A small image-text matching model, trained from scratch.
Model: encoder norm layernorm, encoder activation swiglu, encoder num experts 16, encoder depths [2, 2, 2, 2], fusion encoder num experts 8.
Data: trained on rendered roads seen from a driver's seat, with toy cars, trees and houses, 74.2 epochs.
Rows from block 2 of the fusion encoder, named by matrix and row number. Each number is 128 + 32 x the weight over its row's rms, rounded and kept within 0 to 255. All counts start at 0. Numbers have three digits each. After the name is the row's rms in percent of the matrix's.
# k: cross-attention key (fusion_encoder.blocks.2.cross_attn.k.weight, 192x384), inputs 192-287
k.61 107:180137108147112082141154127146111106110082119088128105094182073141074134099167133153120178140109144183100125163091135161083128184154180142178120077139117115083150108143149151197140108110097121176136112183120082171095097146120079086139103087133118115173128086102085134176061193106140114101
k.62 111:140100138103103099123156182080154117169078129180154136175096099117162148177105151080180127170124138139130186105134125138102158091110141141088100104131115094155146154101095118104134152130121165138159188103088150104140133105144172144106176125151114148172113191167123140164146165173115150148
k.63 093:123077151095084149112131157167092130170090111153107112130180103135082072137159175086088160166118110153087129093127138137080117156092173138176094132122130064057136082121143162096078136185124129149117128134155125167157171063146143054133118122149088126148142119145169152135086117096160116092
k.64 106:123086176096192086120179149078150195088119131149112127132146118149075142131148111169112139090144150116067173172153095099121156120099123099089125056106164132086125100070166190144168113123093122078153129150144096121148124162127103161113130103119164134138148150191140123116133091127136129160
k.65 102:096140114137157092187084113100070188146155159146145135126090116108115108180149155156097175133156102182126117143134162185155144080071127115067184100180160114138157070118094122139156141119086141139129196112105122139150167049170159178136103108080116154164162141104164119079155099184135076148
k.66 093:146086080110111174183107125122111130193166064112149159134139119113146139076068162071132139088115122195152107139112099113140163098122110039150082092133071139164112146129082163148125123128142187166146101079143123130087174090140080121104107105161125103089188093132118099113143095137125147113
k.67 083:103169153108137071127195060098135152090121089097132085123135164158124078097087083130171092153125081154113148150075173111123117158071094167128159128104157152146095077170166109130126105129072104107140147200191094166194062126126070144086100139171157102146154095114098104150143150149154124093
k.68 099:164132171079093094115108121088148143129114104088136141126087138138111150153183103149083186073122157108113127148097147124164121093167099139127167092138150146129135108090078157124135099075127166060111091173151109120098085104143107106124162127102144129096148156210131122084127136167132131178
k.69 085:142153084161127136125100164191164102089128160145172141166183156139112115113123090135109075125122105124126056136178120090069138167113105151193121185157133175117122167189160115110143117110194119143073088050137136150181137146162103080121105155160157137096141044114113077166153168139081169142
k.70 104:158129159124173088117162133079136173091149133138095171159118108178080085126158171168190091158122137144111143187106131144142183112099200140122088130114158119112125124137212115117152158153079044094112106187129156099137125193140144063114137153144140105179113150137141124123104138105116104119
k.71 109:128071123111101156134135112205101056162112163132107104105110121179101091124138152101160122113145177109122146126129143133128096122138119116144150161089082106109120182101084080147183152082181131137105122140108116124109116161073166142150185107161148152092150162105069140126087143084148138079
k.72 100:092107140199136128084170101105101126119168172207097200117168169113089130151120135128132112134127092124121175157109113097111161122127181132118101180146132113084153154147162087129117201118117064113146114163092116095164179144136193141116135164149135126139096088093102158135148172094113148145
k.73 083:140109163115124137193169167082154144172153091144173158102134123079170152158107124113181105131137134152161075126185132124112197143154097124138111128166120102163075103198149137088078155133162152145110125118135123112091180137124073109175107166116109085166124169111092111112135154161174167100
k.74 088:144136099131121110136083155122099124104154092136136129134140144143196162137138125092136170151113081182152117109164093114157187112076179163092141126134143100144090124191144087129128194139121151146083160104135150172136131090146161142096123178162145127174117143149130122136122132153096121102
k.75 093:132163124100132145176077105133189170172120103141185117129139076123147157180123140140096124138120163106086129163160152093132114133144144111099118121094145191134150093074185171063124073157143111087131112150134161125111083169067065083166119073099158134116122091173130139082115113141110081140
k.76 103:146104120150135171111117129137137112126130137138123168193135109137173157066092152126109085169091133140111073148166141112138135139122127147114137143112174103174102083165131163109101172164139119171050086101154175100115115118127120094174088151158118066111110119129140110184175163096097123103
k.77 087:089179138150172146115137112160112123118166154096125131102174141081182173084113130113119116178119066202141083193133131134107137168126104160090117149130171184147123096193089211125109156207069150101118132142154114156160063175098095140141113148127144074155163114121117072121136103163102086119
k.78 117:106137183080127105177162112108161157157085065054132090125111058141121147130163147111101124115083151125144110112113085160102187083134116096116141106136122102120044131093120171134128087120118112143152168164123142134151134087107068116103139116051113168107193178145163114090156099131173135169
k.79 092:138091145099113169154131119156128058099136158118102145118159177155124112109136133131173101137181075166176143136116103212089101182160135127156113150117112120160165149191110070089163125104143129160175135136123105192175132084127157134096157135122146140122104156097106087167142128153083143111
k.80 097:096156132125125117106163113094124126136161167177171192127150110083071125061111153179171167147165142107074147166072187091152102099094141180095182136145136186091099048139162138116128151189073077107085099180155092103130080133165080107097058125139139055181083067107106184158118114119128085140
k.81 118:121135161095115177181091115139136105190142103059146112126123125117196147121124142099065158151145093146192093078144133172154095113099095143164147133159060089170090111142066113097093132110142180150127175065162097117058121085158104185094140081141094130099165148095106120136135122111151132097
k.82 122:127102139124155073149127093080088173123133112099123148104128111090050074136147149169158141118102130170105182155075155145106167143112115140092120109126173165130091049086158193143121095149077078088173125188161144154175119111106090132127101117083156122168179126137148127113100097153157093165
k.83 101:167091143128158115143170158122114110157124093131077057119180125132143120126118175125148071153140181109128154121126125098105193134168119097128127089105122136082074189083143074173141136059174138168129079141104144154140109137090129080120133151143106143102143142106084060105127109135142164065
k.84 087:097156134162115105133162180109179176109119125147092148085176133072126140150113143173175103088087116117130165174123085103107115142132179131135106160147178163108123178149136099168086094088150096143132081099109180151137162171134095085137096142162079146135098127109080132167104142147144130125
k.85 108:149146133111093123153119148151192115117124160117156125140089147145190198109137118098095165110105131119121032145113162075167104098126082144149165179114127116156094108148124124128117156099146174143079115062142149085109076142134076102157068140176157114131119041087113092155165199114112150158
k.86 099:154122111179167098095157115134189129060111110134122133139148164116082110110141144118156069135104144125081127198143152085133144148102139108126135132096142181075134123139184128177166171112147125132114091141157172099196119215084086050120096124168163120163102088139058161161096116097137107115
k.87 096:176068083130094143069167160169122105107126121156093119120123142121076128158133121174166085133102163107097147135115092155092151072189184131113081103114158132116131117083142131186159093106130119138125090153101135106168128197135150144154166127194138162068112198191124173086130102141085139153
k.88 097:126161109148126132092136157139149141091115116125128148165157159091110137130101114110108131162095106135139099154117137103141153173142139145164138169191133110137152105185179132165129165201088153178140098101122147147136138161185136089134051140168130060139132093079100131147111124116076144136
k.89 099:112072087148122127043168140122098133101154112156106144102127098177078073107147118150159157121154162152071191110125113119134133121138149163076117113139140119054123106086112107195173124061119087072150086156085090097155129149156179189075169133114139167149124139124100157116075099142158118088
k.90 079:172119099099148149102121149103164177054161145127156110165144133167161160171131115193138136090145158088094128143162148099127143101149154132103126127096170142111140090143138163122155146118105098092176103095090092112145106173124154148165090143167141170078130124106157108127125156137105109107
k.91 094:128161172104120121158110088156179148153079071123082118136189092120117137129144163109156116118067172208099162147134157124115155108104146057116149070135125138096079112121181136134142111134120085101132100151136103148128110153113090124122115091074130142132149107144115154113122103143117137146
k.92 095:096074118183152148092150137121103081122167158180133179151100160140146107147125108160164127094172144115107135143110095129117122088127114114134093159081152067084159141121171095175133164134126110102087097137129092136192054120135209172098163172203153114107114131096129180130105097127146093139
k.93 088:105132110101154135095138124131144063105183125155150120165100147101166121087171073093171131123142143086128123116108179057132078160143138138139145155110160106112129130138162156117101202154098112120062145143188151088131135113136136107123095186137125090123043071073123187155176191108157127144
k.94 094:154102115103129168163128127193138099156109119127128072116142104162109180069099108133115086067067128181127104182145131092129130176115131072154103110093150130145090132133141134135082129131176178153116108150120134102110141138087130096124143140117141103067145094166115077127118129111102149089
k.95 106:092177165119154116163082061149139110131170089103139102152138099106182134104129111103094162103157070179157094082119149164146123129080080109143157114120102119157119106132106148104119128159074170131088140103190090168132116109107083161110155089155170116151119062114161097138176165150137138101
k.96 092:099176135154125120092102123102074104106121107113091146114192111098118078110089126178176123167125119133106152146130075152094115123106181149140115132163134143130155095189170145129105132168078090161152143137094127141145203120126191089096089158096118138176114176159150123141108086102100077107
k.97 089:098135143083107148175105154107129084140120131138151145160138134145192103151167131146068136163139083069095089103141155101135088172139125138126153156139097150181133118180086144089106145172071154136122197136115142167127183091152119104097122138089092119130116173094130106093157198115107119130
k.98 118:082162152087099161180112134095141107139130096118174112144098115124215133101133080078080126157142109137184094090131192105117106130113104135151151133178097142228107097186078161064071137173144185184120167105166136128130134074178067123122066129113129100095154066134128091114158163127139135137
k.99 119:145096136152159124123136121158167150103078083117123097101153098142088135161144156125146092049109146124115137129137129140079136082174138088147119067100142090090121166089115107170168092060182131116132084124123117098138122168112102151114188092127110166113139172152088131127150110123109146089
k.100 106:159109168129104145128167168146156175174138051082120108096121092106123192104082182119123128097060147128139116183081115140102133102162151091139111060128112153081074114059151174114139100106135135110103143159128187143114120142164117122151089146148104128106175103162104067144146128146118150112
k.101 099:154134170129080096153157093117178087132132146090138155114083113104137162124137113080150109153154130106108080178149162139121120131113160171163136158113168152215116097114102143130152086183087162151112135205164140161154132151109072082198068073121125093114088170154141140121113218144112088156
k.102 084:154156120113096128141112138101145159084173150099177134132140171156141193111105145125162139126128099074060112123140145105104108104144183129141107119115111083167124151176115126177092163113104077127154154096118187146108202077193132154145106074160070118095133203128115099188147145114144138173
k.103 109:128135138054095111200080119157085138179162081050145081101101113131141148135145105067047204135096127163152093079107190161117100116124088114166171104100087113155110101120083123125091104136114153131128187106096145160041119059154095174086150087119097172142161136111130127112154108140149119143
k.104 099:103140187126100115123142127100189208099076113110095156086109070137100136179144142158180082119086176105103164169131108121126145134176123134102098112083184182104108121128185220142149077141157096097159132189138167073105144147127115093151143121076145149123169107142178138146094121109147095193
k.105 103:134121153123191082067142112151148127088114127144119138110116135111049124125146138157155074089143161122071143143084117077102155114103148083118152120120168161057122091068201148155134091119152130098140054173113134081145075155087125109153130146153150134121126127182123118111116069134126117174
k.106 094:095173129103095140168117064096146155182103138080096111142153141109176161104138151119098177170106083102127134142085160147110105168070144191117170082128106157177091109182086193062103113225067119112135159179157102143128108107131117133102086137105146077174089101143120077117125138149106101083
k.107 109:103147192084118150230121113109090166175117116050143123075124089063152140118112158066081159093101131140127136071129116151149131103095087149149170088140134112194150088079090149099147076117108123135119137094146125147073143092156117130135125101070125124157172168164190109130151089161120118137
k.108 100:095105115076076143155064133120095107173102141104139148136081103120159145100106091069100188108115112153144117098183127176117111122107094135139141105121135143189179145140071099094128148108152131108101193057119072147100157107184137178134104122097105099109100105122124112093182163117082135153
k.109 092:151142132149174111053142152142105082118123127181102114144183141176128157101102134160158048157110110129129121172142098080116137126150160116158066153129110132114074133170204080180128162092155144146153102180168131177205108217096164105133103130203158117155095127084043091115103092089140136086
k.110 112:125117119112128118092155067107128078076089160120098112085133130143031113133138105158163104161179153111081154160104129152127162155145132131126143087092181110100111140078175137143174134102122114110144096239147079125207095193048158121119120117127157127127126155138120137150058097143124075149
k.111 097:132077075148122163137084159172064142103140174131147181171061151135082072123144134153119194088168107112130152060130105138121090058110165151104118165105101094057138129136110093125158127090158115147110126095105136090093095115116166167083169112153116179102153172123127140101158078136102108156
k.112 090:150120102149151172130132121150113145097105136123122154148085097113090118159158125167097163149168176126143122089112091102144144064137199119070167110125150080096166141103089086094150121089122082083171117112083142084137150100123154159091190168138127180110103198144107120101130069133166177152
k.113 078:104155078094172150141067091194101121123146145164082145100174122156123110124118090099096067167115168171124145114121092176123136085100106132167056165142105143139124133144126128127173078081114148171140174054093107164181139152136151175096129142154142106103142099104146150137112077151144147081
k.114 118:126142149084163153187099120135162133116125095087099068097131133127142164186152172115117133081126119143174152099144155099083126151155127058148112095148107131103095184086098128140161107079180142151161154067143140137051125089135126135124139075078097155116156124112159079135118082113146134126
k.115 118:155138112157164130031169176146156121111108138165101144148135126154106129165142111125147111089141141074092137127155122098141118150121134125122129113092144151049181128101194099149160147063133145083113085129127144118149073219127127081130118129153155140127108088143084168171126150126119125131
k.116 110:155143159102145138099166094145124098112062090096077090098147122173057126120115136132136077124101151148135131150111122154115137134198117070154116070083132098069137161080176108153158125080151103104159098154103099138158123159082153086111131135111133159102154103180081158101105131097131153109
k.117 103:162133086090095138168134125132144081165151167142141107105145138145141151101086104072099126107131145119152096145158159175087092185176125141180129108123094153170145136135082073099154105088165156125127128088152124150113112082157142171136120106127077127069094151107134115115162150163124114111
k.118 087:124083092106167130163159102143139117121152137172127115137127085154140186115087134111127107127164101173199092156097125170134097156182136110184145154127159154133092132100152154091114171125172159143053089130154095151153131146095092141083087107160135081095104088113097113128134123128164103119
k.119 096:106120164161154066116203129095166172118123084115137149131140074162113121169088184097174138186144143150110179159089096165115147151131120114097116112075188141107104091090202155121165106154138133088120073196145128094184134164064131084172127136089160090120190082152149146091128121144145085128
k.120 105:132074110120185160079152110121054144152134118128155129107106098138112053167123117154097162077121096169157173135131077190118122079127158165122139131152124114074152158084104079122165131130125096091165107164104072104148153139104194166120191168148126175127102155157091154087123063182125114134
k.121 102:161160163165097110153116192068191210106164128118161176144128118076131169127099119126101170142122096131168084094127205067100109085078103112167167153135084158174169139128086208126052146165134140167138131078155154095068176053182064110159061087100117120121109139134143069166170157146153133146
k.122 090:160100121139056149142089112148079096150154146166127161121087111131140158126178139081125174088124148118162118071135147149086118132121126073141148123129094105102167126158031098171106155093160155175119154062130099120103141103129167141122136102130122162103143106157118137093150151124139187105
k.123 097:142121117066149100138110153119135123128110114081188093152133093086155160127114090088119115112074113145173083141093180125136146088091069076143176117183161177183123121138133149089147123143168117126129165160170086159106114087117088116165142084077116108136161113178156087069104129150129108136
k.124 112:086138120138089143145107131086092089172143157101174141114117118088181152136124099076123152182172098085164092103167142106161141113089095158168133163160086130218144148159101092065131176152103181138121200104149160112107151067162101132107099130155143125131093089122173144149166203106108127151
k.125 124:161099139085167118165154118115141124126089055086130072099129083123125162118144174106092096067084157175154107138138136110081139142129100049100142095150153115073111146064140190144136097081141124129137116115125161128098148166132071102119128083097135150129174122169167073129119119128170144140